A small image classifier, trained from scratch: batches of 256, held-out accuracy 99%.
Rows from block 6 of a small image classifier, named by matrix and row number. Rows with one number within an expert belong to one neuron, the router's apart. Each number is 500 + 40 x the weight over its row's rms, rounded and kept within 0 to 999. All counts start at 0. Numbers have three digits each. After the name is the row's rms in percent of the matrix's.
Before each expert's rows are labels from the 100 images, of 14848, where the router gives the expert most weight on average: "responds to" is what is common among them. Only what is clearly more common there than usual is listed. The data: cartoon faces. In brackets: how many of the 100, against the usual share in percent.
# router: router (model.blocks.6.mlp.router.weight, 4x256, trained with AdamW), inputs 0-255
# up: expert up (model.blocks.6.mlp.up, 4x512x256), inputs 0-255
# down: expert down (model.blocks.6.mlp.down, 4x256x512, transposed), outputs 0-255

# expert 0
responds to: long hair (49 vs 14.3); a mohawk (47 vs 8.6); blue hair (30 vs 6.1)
router.0 097:486509469508440452443480503448533457489503477494488529441463567461484455477542445503403465505528488513436532399397499525457531518518507568501536538501495494543494513466426484514484460453493486494499503536406472488518402449449479465478522458518391548512512478506434495450543449556545477472452472552453479503454482477487446442449451444500516472392429533462445432467500448462475557464403433459475386447477529478455542488541511514501491490475519510466452535459546450522499452456462525537443465513455432491504475571508437503478498444532540535492444452529476453483483490487527474459470537497470496514523462446535455504515488488448464443510485533506490534439481534529484437579500448460506506520430508486542528516481414529488487478528459552494508483451507485453459479482424465
up.12 105:521391516509595454464480526516469520428474490488495539511514518495512486452533431504479471501530464503538504481581593436481502468447508563444478521471467556434502449528510589538494461499485482478542470538483592480474494529501482510588513527494522507533475514439556489539523420456455515520525482446491447491412553490506541520461516465546477514519462443457477472451487553509380493525492527529561515516559460462543531554589536563513483615550535499517563495492488519471449448489485583491509468400537488529517460445475476491491523593490503539463457460408530479503523529513522449527488482518466485506571483444571483497527484488445547517478473417487520441565478505542468480492549490474472467571505447488478533506496571526478509502484464469469490560510527512509578425457518505
down.12 107:520473534512498531556457441484493530464523517490517530455458531468483526549484492463440470541452528531518492476472504510541570488533495465509483522517567501556469479521471418466476496427470492465523499444576578517538444501537521602411542535492519463435567525512554534517471535478499504484474526469447525526526446573557518496453544503483465494486536514511518460481450605473527447533494452544448455452558514567495500555460468493498432464498512534560465510445477535496488441534477531463503467580523465403480484508582502511566572463440518467503539522492504537459467489519482536519457386448513530473500554475461452551492548584404520457508508471521551555448396450507489453432532544495462554491518446515531536525570506470497467503444555522540551516516458570525482542486480533
up.13 079:501590576417518411498500572583529519498543489499483502481543478523509512513458470429519513477439448505538475640480495479518548495482455520535479525538490507464519493517524560541557515535567505547523553540506464482488473519550459536437534515509459535536451460524492577411559553533527495479581501472498521553373543415590491522515497553454513510507474458503431494524474491522526504476493432467490557494501433516539540519536469511455494430471477433493501560512500483572485443501497468518449492500519472517499501513471479476477539502436519438447500493520438612456465495456483424502591566543486516499525522480438505483470510528516542468465497526516499525568534535444441460580531515515528537464519492457501534538533504528503475489516538483501461543506499529448540426550537408
down.13 083:496513467533497529513452495502535525543508481526520541545497473507511498537496492521500499541525547510494553491469597460520449460452495486479572527528536531476521535470505459519487474476498504497531391546520396529507521512531592456494518505474478525569489542534506507549472529413520556568468498530492540432505473564515548553488514464532498481554496502477456500492512483467505510506553494489470502520489605439442493538521549440563541480562524525487513477474519525537557544519556527508490493437507541471532402529483436461589504417532390465569421564463537547495491491449500491522419583501505479460509490531504478514539455490526492529454478529496518514527471477610597494454403509416517495563466482470479523556524462556511510525470512543550608409498493427512489516505539447
up.14 113:502518473480515471461461540511519527477559551481508532552436556560517557546483494469504426528506440490493454499534499554501526544474557523546433543515491528539561556480458510557452506464484493467511470430547592430561541555510483537441548531462515483457450550470551432485506449516461460553423540526490505507564451517450493479436455519516528445504546500460542429445491539514543472479430438527471453508522481464487548461512561519474449530475540495550413540439493537489483500459516452447501509530507527465432525519555456516420481549457516472535457545466506553484467505564587469479502524481446470506498550513404567529453514556444402526530482526530553428430458503422551506564474541476494514489485522574545471486455492525514605467512450507513520511543467499491481508513484506
down.14 110:524534468422575511473499544502518456455574489439465446455607505486518491429550444484490510493480520538486439447539504475452458451483491498523581533532511461454501431525511505473516481402490510487506505490480443557527475473570482493595510529560576490601471418499505516527568468534573528482512488547466525493473497431476502487537447431470595516481459528521551516488537496488474533501493520442508544490508499537520568564453511565458495416421441511568487459533466523530510498486526552517449576527460491542562450561429530513458507472502543524519494556523444463494512491460451525579524471495445466574472491486516451454517486466523534469466541502529513497513462511507467467507565512551476482516491543462540548560525435476526437509523525545480428509422467546459481475446428505
up.15 083:434529467531500500526481566481528459506553559508542409507510464533488500485529461500534500510486525584558442514529539495484479530512545478548440475421465486467426498502426481478475525473562544465528396501497480477538518517537582548511501462495535507481476447471534472401456463563551567486547531506512519492505485544479502478446499497451469486494532530562501454534451510532476525385523539526469496449508534501493428468578507510519548531484521475463494535494498508531482533469443478535484537444536520476466457395495403487518502502604436477587519496569506522417491525417508399512495545473471499475472490438493515522481503524524605533492515482477518469538434510560529473480459511606501516524435490521433603516473503492463528559444498485516543515469497478493522529456438455
down.15 080:506503465480588497516510489523534509459426482474425481520494473441525466493463505550483573481533549446539476482441491404473518517465511535417529510559495542450481525538397486552487541464526469528504517533465517515536492490558523500451489496522534473549436469436526534577500494491546489455528538490550513479457521472488555486517447503508570508512500537514487532484512460542465570494532541534485536570495527555474508485475467452401465568515486482528497479569492466484424509539518508495487542492577498527461525476509569523457486482491561530442523501511536459502463484478559483430605425552537494597452546494512525514465409456472447475493516460512513539470565495518440575567507493504491474497556607526538454441495538443495520468497472386518484535521547464511449550500619487
up.16 107:502488558519508456420440494567499511456566527562494487473447540453431490475493435537511438460473475527518530545467553480514456493524495550458491444577569588538544477483455530521505434485483422476557518527539532532483480560525507482509522467520478481518475524494456537476460490456507554531469522470469483496494473445495524519497437459563424484517532505495494443483454529446507505565440538529563482525525484483514509405499506542506440514527465503495552467481459509525479549513489499476535516554603481527482491478525547472511505454473537535452449533542528521471486525506490572396384551483528475418508555532564494506547539559506502517461445509568486508502521541518575526449498520392503472539480526517553514480540511522551497449396374570537479516451517500573520470442528458
down.16 104:519471564517548513514535517452474432511468504508535529565588522523500573487535552530417475545546510535538596531552482480542433501490482496508511582482502493536488541470464516462508468520487527458442464493479572513519484542524480505553460504503540426440485521534522526557479560534510479501508474517450478564541517487514487523532470459477552519494511545514537494541546541477509582449542450471533466491469459448538504551480467502506560473429484489518522435425510485429493456503474485498497578475430533509565467578512517527462535507473429406410506486475476551552478455554462496561539487464487529500532447497489551505440427500513559505404589460440522459506476470435441444535433460454496508444530507560569492526451484391461508538532544482497469484536448544458511465558462507
up.17 103:567524464539565538436531547559557557440415498506538497504502550405569518501489515513492473445541395497487472499501502612563487487510489465420513490496476492490441491514490500496473475462525482513534467418518457450467532521463573489483530508601526427486528505539474516527485496540485506513503542531465537481456495490528528475474524501530472456470549471488448577504505461495480493466457453531548506524491475458474531543511514456490485552545494525491515503505512479518436518507567505524466584480523437447465552464540470499542560548510563545520495478526564431535469532477495505472412479529496539511505536540443440459431551541466575565565489553505511552564532524555503466512455510520485503397521534447535555455499547431456512481458501530465445496477439585373494435474509511
down.17 107:457496547500487481547466447460413468463525532479508484467530451574473496487582540506571430475424505538533491450490491459441526460524529583541487550564491475522499513515453497564483411525540469419468514529508453505598502488500468549485463506480571590500490492440538509513489458532532541450465492539561487473495520515528515466479485481472537504488485515511512490538519461501537479465499545487447444583508438547496515509448461478441483492471460462440434557489586520465529456507511510526513487477485523530552488485484510460506427484492477520471473505520468460517518472500520539584589560633487468493559478558505526517444523496536487545553445525536583450482520540483566505537500509495481555495517456544548365558564481487497532429460485512473412514463530463537540495411473502

# expert 3
responds to: bald (33 vs 8.6); red hair (29 vs 6.1)
router.3 104:547524545472509510503478511550506521536518470458470575580558525456438501525472510493476556512451473426510450496554535581501495439495463503639520538444507468594500422496497474476519519519478479488497493551545445534554563398554467419483521523522562570483498533402406552405458468495458490486488505441503549533497521500549526456535482540518422522496545541490485495476513514420459463491478449516444546522536457472450544470555472477522462532497511575476461505498469556519540499489516429497516427481484498482495480511563515489433460490602454503523520531510470559523590509536530486436554452509459499453441573495470477481540523466493528493485513479463503471458566469505524526509477505485395431474491472506508463499509521452463491515527493490434480470549458542446506513502441529
up.12 062:518501497448546542615498555487491527538474623524489560481580550486469479473570493535525502515463498471562464541503501477431581524513406524451541457469511447472548511473545536490518546481501510492476561464497564479482488497532535518510491490459476496504512557482428503570518508482546514482509526528442518508486439510498554561512584490506477462520486520551526451434525477480488541487464506542476494534538472505476464595538480509402520488456432557433541474530518555378528501407464458515498568529452494522555519537529483491540485463505536495532506507528453377522487581488503418540422508455563423495429509549435518502513489515455514570489454501479507481497478455516480477505545443446475530476555473492496476512529442494517501461553544521491526494545484499516469480604547522
down.12 061:510475517510459553477504499490486475585484485472509593574504553479553525540560513493500539477449466573548544528553480452518474523486514458531429530492446491467495462436572467544476510493568488530503491511430457497460548588521453528520500534514465492509481454580562454554490487532557505474572478490487417583528502532478431461503471420532530514515503548471524560527587582492494471450504464461509536471436516490485522547455537481533483533547523507512499547500479543504448498568478507481514435513519539447415499458489520509535509533467437425490473476504553512579500394486557500483522452554458564483544548432496508492515578520521389433496541515494498539533498552557503495566558552496466523552533470539497487547451517447397515519490510493510490513427532487490508508462432532
up.13 108:479529425578503525502519486505597497553505466510533525511486447456472517441450509498503482510495500554557479490500521510458492506471557512445450532445414563462487504475494600522509532585506473502522535479465553520532520572536554462483495454477558492549513517530562460511541584531454564477478455583517482504452483487486495452477469583508523431476531509486541559528511511418549517548504442528516518491459484522525507483501522473475499518482605482524501555562526464584439499532561500492505503463487544479473449455481511498518536488434467542490485519481545493539493459493438547463522457528507572434469490531557544571475467445440466448527450473529479511635539410516458524505422492474512476523496506508418462541515412443439565494448480471500507573501444549534507461497454451
down.13 098:528488522498446486473522575516414557554529522550502469530516477526544500512543511519492521454573508456510484503468524486585483463453511515417486569460616519423508498519538507527464497549499495490463461508563476472525499492504527520491512559483496451526546527425526493504488519428579457521481581456475466488506536505450485541388521514518537526508454559472498520513459514517458453503510482511503522484514515520518546428555481501495525448547457551524474492487436565523526489457492452457439539539512512512438481494551423494507498547477585487515492509571426473478521494547508404529483486513549471514580449445472499463539534543538617518490507559472454520437470492499577475540541558513460486450498513412550559479426557498460488547561512440537496442573509482489587553504572514
up.14 103:413516441457433412473481508469499543542553434531533549548468553559538439507524418554487480444457494439519525430486457515561475496480457479500495561538530574518512456540511547511533561497480492522446461516491428519520534560569477502539489523551479445489492538468550483539537477419471488435529452477452497563540506516451463493501514518418521494519492496517540505555510541544514448549464546488514575495518509438476551489495559465463590463532511479571486530484481478504563557543530464571490483513462545404498444487397498527479523475504524495564437438553415536523447447504538458476526523455451479475501496450476537503529517487421520504492455477519480545547460431588483536494499480502465410541538473512499498518557447526504488424488473536493470505489553554435481456515476500
down.14 113:557487509550529499531565491487506496461513493473478584455546604493457527539493558519490443556485491618512519509525502553450605497469497506511446506480460406559530449525506504562486536571437504500457531434387538535474444550427542510477557524535465533542477547504505486550480414498511473541488507520558463441453514537524501488530470536502468467534540454473471512464474466512537511462571542521504520473534446568467461512483471462482487459494551461476511553574385514551461442400516433484528502437580534560481514547525500535474516494530502463473562537483449499465531551487507495500526507501575521475471472500469484534521412477485513552536609494540470511562456488472519500512508554496534475523473501499495523484569447495434511508500571515557535485469509525438520484493533451
up.15 104:518484543530524503525492593495474489496419471516567503480462496498514461528474466499458451553541424515446468506466452520469579460612488557454430460538486521612529474434483556514486480527535473487551458491524562552524470418509514445578449553472510509426583496526537448538459565525546461524477514556521483506498532524462581468511502523422475492565442469492479461433485468501532500516476485525521527520471449524491466491443500475551473531464448451474550475474541509527433493466609503453457533466471478491571548471440529450492523543495426477552483521457510586494419484463419515498509494462454521472543480495500503496467491569525431514508491413537522491521525426506457543541468494459481562556505465418505491454524546515472562508538539457526473482478442506485521510551505508
down.15 102:498473528458501510501528483532492554554580524463536494488485503473507558573581521490562553426479474482477489451524499555477482436434534452442556437489482508459517503575468527469485453546506488458476494481469451546515529479496527558472547453490448436495433545567456585478465527473473500533473540417489440525444448449568468474547523398508467570516533517583448468536499475530509515514537483443493491448484522538441482470474490554437607450546538529510504543492546465506501470471444526526500530561448515408425510483606502556524537490491557431430456470495518459442527513526572482494547522485497491498489471495512516407523503538442501481480457508493539540464547472508538487494531456512501462465475542550445556569487437532510540510512501486464460500583527527532537507431525523
up.16 083:529491500582495494566482535451482509492553558476457523502567415486478463479488479500539471500532464496449533466485482551517447475457510617487432539471512463465517537465490522550624531516590548446478452496521505453506499530535416538539417530498556556512460409456555473468486448464463519516533540528518535520498447486481538492486479470550526490490452477496510517456571547486565577501530444469507521502535532445558504531478466464513488434549453484522419442600465421423480516480512575489445424460493495465547551469519455527543510543490503508531517451416519485513495471592535409519519493547530431478488476464487512562581495430466483451493485459492500548543534513543419519471479514515506542526552519490429512503481485504523471489507547527512497506445440482499500514497530458
down.16 080:461481471475475527471453545454506469507450477469523439516470541496503494577601537444493459507424516519531550447516505471544469473519443526476513545493498511488582479478471515542500500463477544505530541433522519514516517511466527492487518516437454409444541517570427446583536532462551521549518441426487480401512505476484421485425529530487513525486548520460460498501454527545456470520471527486522548499533475581372522545493502489483522540491487488598527485412500534570525465497449471504480579472547423511458475518527484502530478492492538544454439517533480446483551463455560519535525539500514504579485588492552552494506485519564540565468503536565510434494504424505564506488520506447534463506503555533573508533480465521485486514587474493542540434512532529493496509584553556
up.17 106:486447511518503511521515467478484457540418536521498517519547490494499424465496454467528452444449459484436465467451628497516537494527489506479590491533577476485526490513555516452519472549564479512550423419535498461545537490554436478558492485500494540485508491406480449539463532486485461520503545552450420539490467529528530525479507485463481437502535479501460478445527431528513489540593537532551443462528496505439425447630501498505451426463577526446523476502546535493508503490528522544457483462476523463531508470498490534531527528538524605481495470486496545576508526525505445466523532522490554523484527506547469480503517449493486497487565498486520419515506504479437576529544449517391492569478520560460535567482497528514499513483444478463514456495591500451530469410498529
down.17 111:503587444517495456472501476516483564530513470489516515512515511527551486462476601528478492459544504502483500554515469507465457496543541515497500482536493486491485506458451462606543547500523500474539449461532490556536447571405442454525533509498522436456493471495494599504517551500521535452473467530578508459492580441458458406481474501438505530540521529469527461485486539511449549445530429505485513533544538451441480559455478389510563502427454507479492507550503522496495487534434541491478470493520555499439486501516479522487454537469505455454478486477484538442507446569508569507509457493529453552511455502509512468505487580440491447434477417586451514489441502573546529473576483428542542510452528402536522479566417482533509469519487558497473477463491546438538564522492498

# expert 2
responds to: blue hair (28 vs 6.1)
router.2 103:444497493480483557548498523487530485455501550527578508521512513458572513437574544535458462535539463474527473455483448451530510536516530557412577437523526452465501550542492531472493525479512495518520490490502466489467502583506502483480576505590469539514527536559551427571549554513569526550535600465455426510544564527499484538433478466476492423479456561512515518481511465520504514481484514522498494453521499496499472518481433416549508454540459520535483493563583471497466474541439565436504476489548462536476495507421496532547533548472562513527469492528512459521520505497439502538441538402494511453504463506532578502404462574502491464515453447527418512610572476486523510533567551483481531528524531478507485561518511509543516510432514496474499587509535517471455484485515442
up.12 081:463497501494488529503620512448523525474517430514498491472552498534423537484496534524600438450538451445492434513528411549559558505531444467409538517462465461496543468430500485535434476486531564486462510495518502511569507508471459503443481584474506495525535481532483523453453396501509434487470469510493488549537402538475512547521549499466546473498502516530493492533529475493555557480572496468519525496434463385523443491457436519509535488493509546479484511493455536445516489468575516479550447540537498557439564457497539479509434458489530467553450441440570476480492553481509480450545446442516481518412456436511542463476454467445490549508546541494531493508452534534551519542562511463531422529517458466497497518558507494538513518528518500517510428543467463447437466496507495
down.12 088:474489467428488561458457536449461467571464520481520521473567495509511533491486480483429519526472568555540441474442549434513491509454478530433488495490527479570555558518468539459523523492478504484560495564537509446564461473449480533444516488480461516449526573442533515495485473567473550534520546546501491477449567518568562488490473530408459519502493489499483440538456470571411477510484507472472467480585498556538451457492512553459487534533447484471482482518531502499477510556494532515435552404475482518500483569523525529504514472528476492501523560488591440531567497501430526493492501515461456514502468481512475515498500469562520513517565476454463540481480542476468552348464380549524579559481454480466530462556495484513555501477448573556471514512490561478523541532560510
up.13 111:472492517513478495501522553498511538511485478549570469557441507504519509536487436468507518423489482467490494421493440506579494419483529532445510490561503477462540457535506453455588512464485620529517491503540500424426495431507518533494559561515492509557484494547472468541522477490484501520489493515525469411460516495577533527445450478491525499522513450459489464471451496527509425484501485489455495486536517488423555554448432527468477578483489538488469482520494466473445507520504541507498474526543507490487554464558555500491521441501452532433488395522580484483516459472531491492508546488445476490394582519488501476524544518474558497483515546543484473495519558569513428487580448485459465504533441483541464519532534475411509519443424521518597572405533453513493464556486408
down.13 111:507510470474445531489478534514562494517492552517452485478560492495480510474531566570470456557555469486508489488517501498525468519520465574547529539475485450504484510510608490621419502447558441477530519575556456548602555439532501492496489487524457485513517507504520497458544536481466444523546477486551466504460462566521447431494498497528481482485449566517516508518520534444500593473506450485441542551476493541528525478528501523473521465444583527503560479517559476563530521497453468454498535423458491549514444554490510462517487504460575505516547481580514506525464549512446508533542459483486474513551538485465545485487518548522453496472544511522533552463513547522488517481449409517446470598467538462497510555444491489558581461483509476423419378558423539457509479505542483
up.14 105:504470471446510493474482467515456504517545494534518468513506465451478506522505591490424489521483545578532517450563423491500516475556538502473513614516538524568492561491525525485486471436535484520506555570470521454436490648550558469451472566449468519487451507500462492490458517439477532518439422461551501455540496460513504499520561498539538538530484511490479448460536408454438512460531565455467526519442522569479471469522432487534522489498480532451483484464526465531434502477460523514495449510508459508467506475540506509510524443459548425476555539500468465483500478470556556427553472568551481544526471507567459429528498426539449454510507587475578581524550469487529496519507545490503497540542527447441496488409543453479461506459500499464462487465462523512527521576436491
down.14 105:550482489596477518461444554500543407473511423454474509536495514506473443543440463518501456469495467521512507511517547441454507459446465551523570454532577536492515529554442504408466533566502489418494441504455498477533429421526501530486470465551450538494483477420449445468557483414433503566533517472504497480490585528501515473531488460469527483548496505556458518555561584517503477434478469515428483477510501430551562479447502539520559445525543530521464513529508448449422439452481473437458509441518497499487529476522546462462497509474459530470404514494577533493498472563508540554491572425476471551421451574458546492505558534526532523459464492512504521542464491521527510488491481482448554472490475513529489505558465482533525514532493515554518496502509543523474480474401492
up.15 099:455450527468506544508546450447534467510466476529484463525416505506456480515492479514551507446502492434559426444522431545565543508473484482501540541418548469487470487507453515542497435510526432460569506560477500483523540482573507522495513423503511489525556437498511495488460493567464477537475480482498518497538472479494480502458568601485567508438522500495516463499471561497476520530528376514519493437493538474484519525403489521492533484422507491530517489496511505461494471484523452533523536533543545535489506492506485524477453560475470570563433612526528467491551573462431546447471514518470488566491430474459469521410513541504544533449513466473515447535491559468529522464544495466497454512478416530478492494479529481544413466524575580499545578583517423512472472521486590
down.15 103:488562545473472463481505591470434486541556487475548521494547600463521504543493483517475460530435495534443503482441508478467470415504482588483519515446495512541507534446515495447537539509496484412473435459521534469531468522465497477479503594468506539478427548430530444493491504520560538477534536561476426524474545511516492521425525584535508485487521475516508496488458514506502420527542496551543458544518484538548511451513489608528481475580483467479506526521501505479491531438484485425487505484496506521463478530447489524553548536521424421482513493500535458549454428496579482527556467532499502462445553511612527568476489570470521527475459492535481516480451523490450534527515465479547510517476540463502569460530522478554520535492442507492491523427478628404528474506575444
up.16 105:555499458587509468509501511493460490534442514527504501425560504458532505496508550441446506458536596477408476540490510511485441491448462467492470494524500524533470504471469448548498471483513515517519457544444433535487464513467501489525474467478466555527482444562513416542520477495474502518493535467465524478506590523502444530550553563508387448526543546541479567538540487482505555446554483561491517487511605444468450546453576519479586491537469519463543601520577506452522516412524504523527501465513485508425501492457548457522473493470509516596486468489542485601531506571474444404559501503517487421475515491523483508543523486473526512510435537483465477464543525496462427495414504502496422481529483474547423526515502483561446535541515469524451489498466518441522503460498477
down.16 107:520519441460526505535420511496467501533485429517506559502544482564503533526434497505569514490465493391508442443501537487516468469489492410527480504472480506514498476513479541436506460473525492536514540490540481515542534479540449479457524501487497462480512492512466540477505528533515526479496543438544525507529503516467538530434483442482499514507471491413520472490545480500489475501543544459500446476520480532478583518566510485561524431432520533428511436442477496522505504511486493549451458445462543530510556533521508457502450537490435536519538472560501592432525526487534605559469523462560502550533442457383553490583501459466450426468640519478460578499483451475599483511528505501499537513449456597542469481441476427512474422513536442520502475485453489456484460553483501
up.17 099:467427480550410535554383468522491525485508480564497484493478537536509446432508548497465441522479428510479528521431475506432497391454497530509500511424520477513506484536459531528442512531477531449459519545502538520574562507588490537422545444489444522469507533482480514461461491480464500432547522506453491507526448501514545457436530481510503508544471539460469538535490444467470498434473495530477475538506495508480524471525476467536485601581531498523525581502537410557504548479564510529544512468502389474489470521475462503500491483496513463494474519467558487538513525496520474421572492474467483512444514499486493428448474420472473511506460485480505503388505444472567427509480533519542605497505528514481540538491571537539558492565466534464447479533487564500538435464481555
down.17 108:524541549501543480453533466447562494455440511504536519484497459449477408496468531496512616465470487503418508554576496464591549424505529536544537519501511500519534466483475436486505518472461499453540458457567501469475547450463530525475493588458526457542528491486442479464509446452498592499517513484509539517471558525517464501488523516427469490480488540530496466465447436570486534534465555533518520471451519548475494513512434498550547452453493464518425474512508457470463547530431522502487517561532552485463534481589534435510516489440514560533470577507556485427501539524529508535461531398533475553507537534457467442544567493538481518514555517520434513477513563512472592547534519487440467489500522551522468428527446517568487470463538493472528502486510500375496452475477463

# expert 1
responds to: grey hair (30 vs 6.3); white hair (27 vs 6.4)
router.1 096:519469498504482457469516443466461504495462510532446443476432447536493492540446466503580492423486546578465591508465455488486464491491499466496444562560454552425471489480499489550476467528495474482459546471505585440448477511471502598575422463449499413516470478529565490550443528500466544505501416538567533459477462510443487521499521500457572527509528409489517479590463483518531492557593496489531519519476521521538519529476574590463564488479516456527546482507439456463520529487523504537513572547456536498544532444494508477526468516446464479488517530463507452474397486482543480541505509540537514548499456497505471511545489431497495560494567551571565531487442515518469525438487488519613520484523477501505580503491507531499482499507519500575498457454488429537534496525560518
up.12 094:534509491522534514510487590485464526444451509472517629489481507461576476451522530485487491491464515448510504469580543486488441475521462503506509496459528459535558440404441515515535567495571533477455488474467568450520522556532499479528460463507509436516546522545563499492530610546528496495510532470588504552418529463459482468498548524455513522488530489525475432491508481521482507454525539512500455492520468561484570461458511519530483520524507502518515556527487530519522531457526498454511538499486443481506484471511457454391522525457532507559491568455435492452534364511567453490423540521530442451512592529522541488498479531545452498431543544535524522496433456459471516521496476557508513452515587456541455554480407461503508506496569516522452515408533497537462525457508482
down.12 098:488490504511443479507481470510504535578543425540515465454429524532443532476480509528525452516527521533556470391439509575506561497524460485563437559568508516510496457431501515559526470514510497508509537506441503506506473544472548479449529517549533483488526521538458546489516420425451576568477439559431474443531512527443498532456506490460484456467553539464462535518544518479411556449466535502521601466440472538464519509498511529493532472452490520496479473549408508491561465498509475566461513533528560567571466513482440488459451449532533532496443496463561521549485546517502475488522464416538556489518433407538450488458540462438475536523509503472531474456499499496480431520503457433572546472501465553496517518502534442501534455508456447508553454496459528391489495516473513
up.13 094:502500416518570502491535535538514499599481460489472457512517441421470460470481458512505493508504508482514476442452574533503457408516526495484536523532435495580447485418463492433510529503521566475525495425514527507476456519494437467505559509540519506477484505439426492539563475521453487476526533501496480606490534488579502469495498504516500588497496392562485497549547509515518498473500485448510562459471483489531490541533490528515519528506509540462509481505539506450486474549481515450516522392424429512515542482473393538416420525475507502480488422492473532531484455484471465530510529546510564580492450584467511438531410479525422512476549508532532447451478529512481530501450523483493443543455506524496437473493504502474477455546497361482503551507523527472475466567530521
down.13 093:487498461489514504467475514509509512462489488435489452600514450552558530526478535496489473491509455486523501501529460473439581508500534481500536505436607467489454445450495479506507528557575474443534522553459546497542521446550506541478534524454547424549489438494560520496492520497514453486525492595494496543516504502402597523539471490557467413485503484545463474519517547561510500444547545561461525488520549557477501472528529528496481442545569474518458450528467543505474474464528483483429459557548512540499528466486580420537510507506440438550493504536579519471495456512487557540599408533463518422481525503441499541479562545461505542490478511463463600447472510501482464472536486523500509515474438540475525507530567526498484617424530490471533457497480490509591518493496479
up.14 102:488503509627569488483453516561539506510429456540535484494543453461482524470464497567538567479408486487484458518497535478501481534503527515524480484544503449488418537517474434468450546493455493485563512504499550462459488518564586537502463472508481498517463463485495519511431472517543479557569546501484448479491452464530568535457519497475392490508510487517551494490485473516603542496468486426507486499483470523507493561487515593428482492498523462446536532492494534496578398569493429448487514459590491423534497519533444567470532482477405511560502489519496500473479442443414515489520419546516520437485436531564464453530521437427479505469436522468493535541519491512457482584461546496517454489477520504521550494495513518533412468447469491539446498497503476456497549496463483
down.14 104:480546560475486551545557526502517467486560545468492487410497540466512498449529483430466499526519521475478453449509471493577484508515499508450443525432517490510536493534499491457531530500493561542431620459465465526535409558511477455557538496412543536512496558529483516529451561499512518471488458480475526495523503463384433514501545489459517488484537482513485462539503494529541495424469450547516575544452525473563560501592426514562472560491515560421499526526502518393426554453549514560513492501512502555479459470465472462471484551494538456481483467456522472478473421512460549485423518422487523505599496456511464536479550472483523537523478550505470523534547519541589530472516491468503487500518478516454447420534492474483497447510407496537443504463461482486468507470545450
up.15 113:508501499509509490532403517519532529483515607590538475516479489446455504463479512463494482515491589501495467482655549462492497479529504553476452532460493542482505506536559497531513497501443503531569520538521484437483521543487514552506474452493402500457556496593446459535490504530512524390517491518497448525518541536455563480461512477462549476489534442552522486509518535531551551503506454474530599467477573424471536513521520496516508496525487498506474463501495447519449503570556484572472574522535505524576449466404503526457519484484497514481555492465510545569493505463503525497535510537434466592490503488597481441507451446587511463517533522565544524496512519607470484552538486516516493514502544572501490516549500451556566499479530504519494602501516489471537464459504502
down.15 113:412512522515488563509562502516486499433499451516547554505519527552483417480610489510485566412442536484551495480429494446390473502508485512518476468527564545472499445529507565489482553502544532511523487533540520543399446524564528522527481519511531523501478525470573571510573520486477475433518491475539521488523516529554503476480507481509568483486487508442513483488463528456474497540425518486560455551465459582520505552534472478498491530492399460507511461518443579482543535517486443526527525498550546459427469569562523528506471467433492488535522483504457497492460540503496520585463596479539559458544422514513596522602473537480502507582510543473522515481480484460478495540494465573563482461520485503476477545459532511522492523419533417504435480501468551493477492511485515
up.16 086:506490559566564467599457537473513478497487569478479557577516450531472509495464484507528468483552486491420510531572500525444486519511439543569478547433475473494512504521542495564588514546500508497489543555521534537463461560512501448491437456487479507520477495541465489525577508510533491450530518475448520538408454493500510449502483560547487535501479494541542536466542496512480477543508476535481432497545490452554517552524470537524429534508419412403606501519522498507516442476461585482500554532466500513457581465459487473532501434541507558451509472512536469548493461533535476510499503424478479481451527542437470543561502479531508513417476483512472507537533514515493493422513398521483535454514444509516512516520508510378584488518520562539503471439437431531570461495484501
down.16 099:645445526518424487454572484507474480514547482511523524437512525458527465523474521508469526480486476481576546521454497444570549500510534490450524454480507501475492546550483463549456511510552419495522502480508506527480567476478530529501511485466481480582473442495504482496508428513498526410573435472537527519511568507549512534496510450467429516513506539440517520512491479509516452506476455475536534449452451479581544488485487417467488431470509534504473410469501528519557579489426467458510456461535557525527450514595489488520535491537424501518496548469499499523425498538585476403529533500532507520564434532448549490459414520463503442534519483462489527585477545550470553509534529573541543495516568552566550540486500490495441470547504483487491523505466566430532462517535510
up.17 082:482538452515553500493545546478558524626514479490549545488423415454446494503539561494530437491489486468517520492501504444511490514508509458592481446538522454400525457489429487458458489486452498496519504468589439499548470534533532530511510433494433449487486428498501535488479514602511529508511501484522421468472478396508536462452564554520482530518479501508514479485487484399551491556537505550554555494503436570481529511506460507551488483444522427504473498512452440527497439500437439541491521483552520395509456447509497520411542444502531447420517500487470530485479523469446549506566478500531513467582547516452508501478503495528506494492471541523417501463533572491461365530506537455516462477464494492512542517519473484505534475468518476505544573470503516565483511507508513
down.17 091:496546562486467489531566457465555508504495532498463469528479563463548470479509514492551546558504461490495433451489537490539545569491541526498403508541520588443519558537490444486528527421542511532468510486455558545474504470550382533482510525461582423541479526511468448512477513471411487593534528495482562510505481535502504520450449493472480381505518468542460555498536444529429510491467492496503492523517509472504503485582455598539549495526457458516525585489498530463468509516513511491507491457474473516505459508471473509559523514524560540574464528492473422587492478421555542545504471560478559508536495480543510451486523529422434520408550507589527510508492477484507462476467490465437555467546531474540489558532519482469466478491445446502430440500467467527471451454486500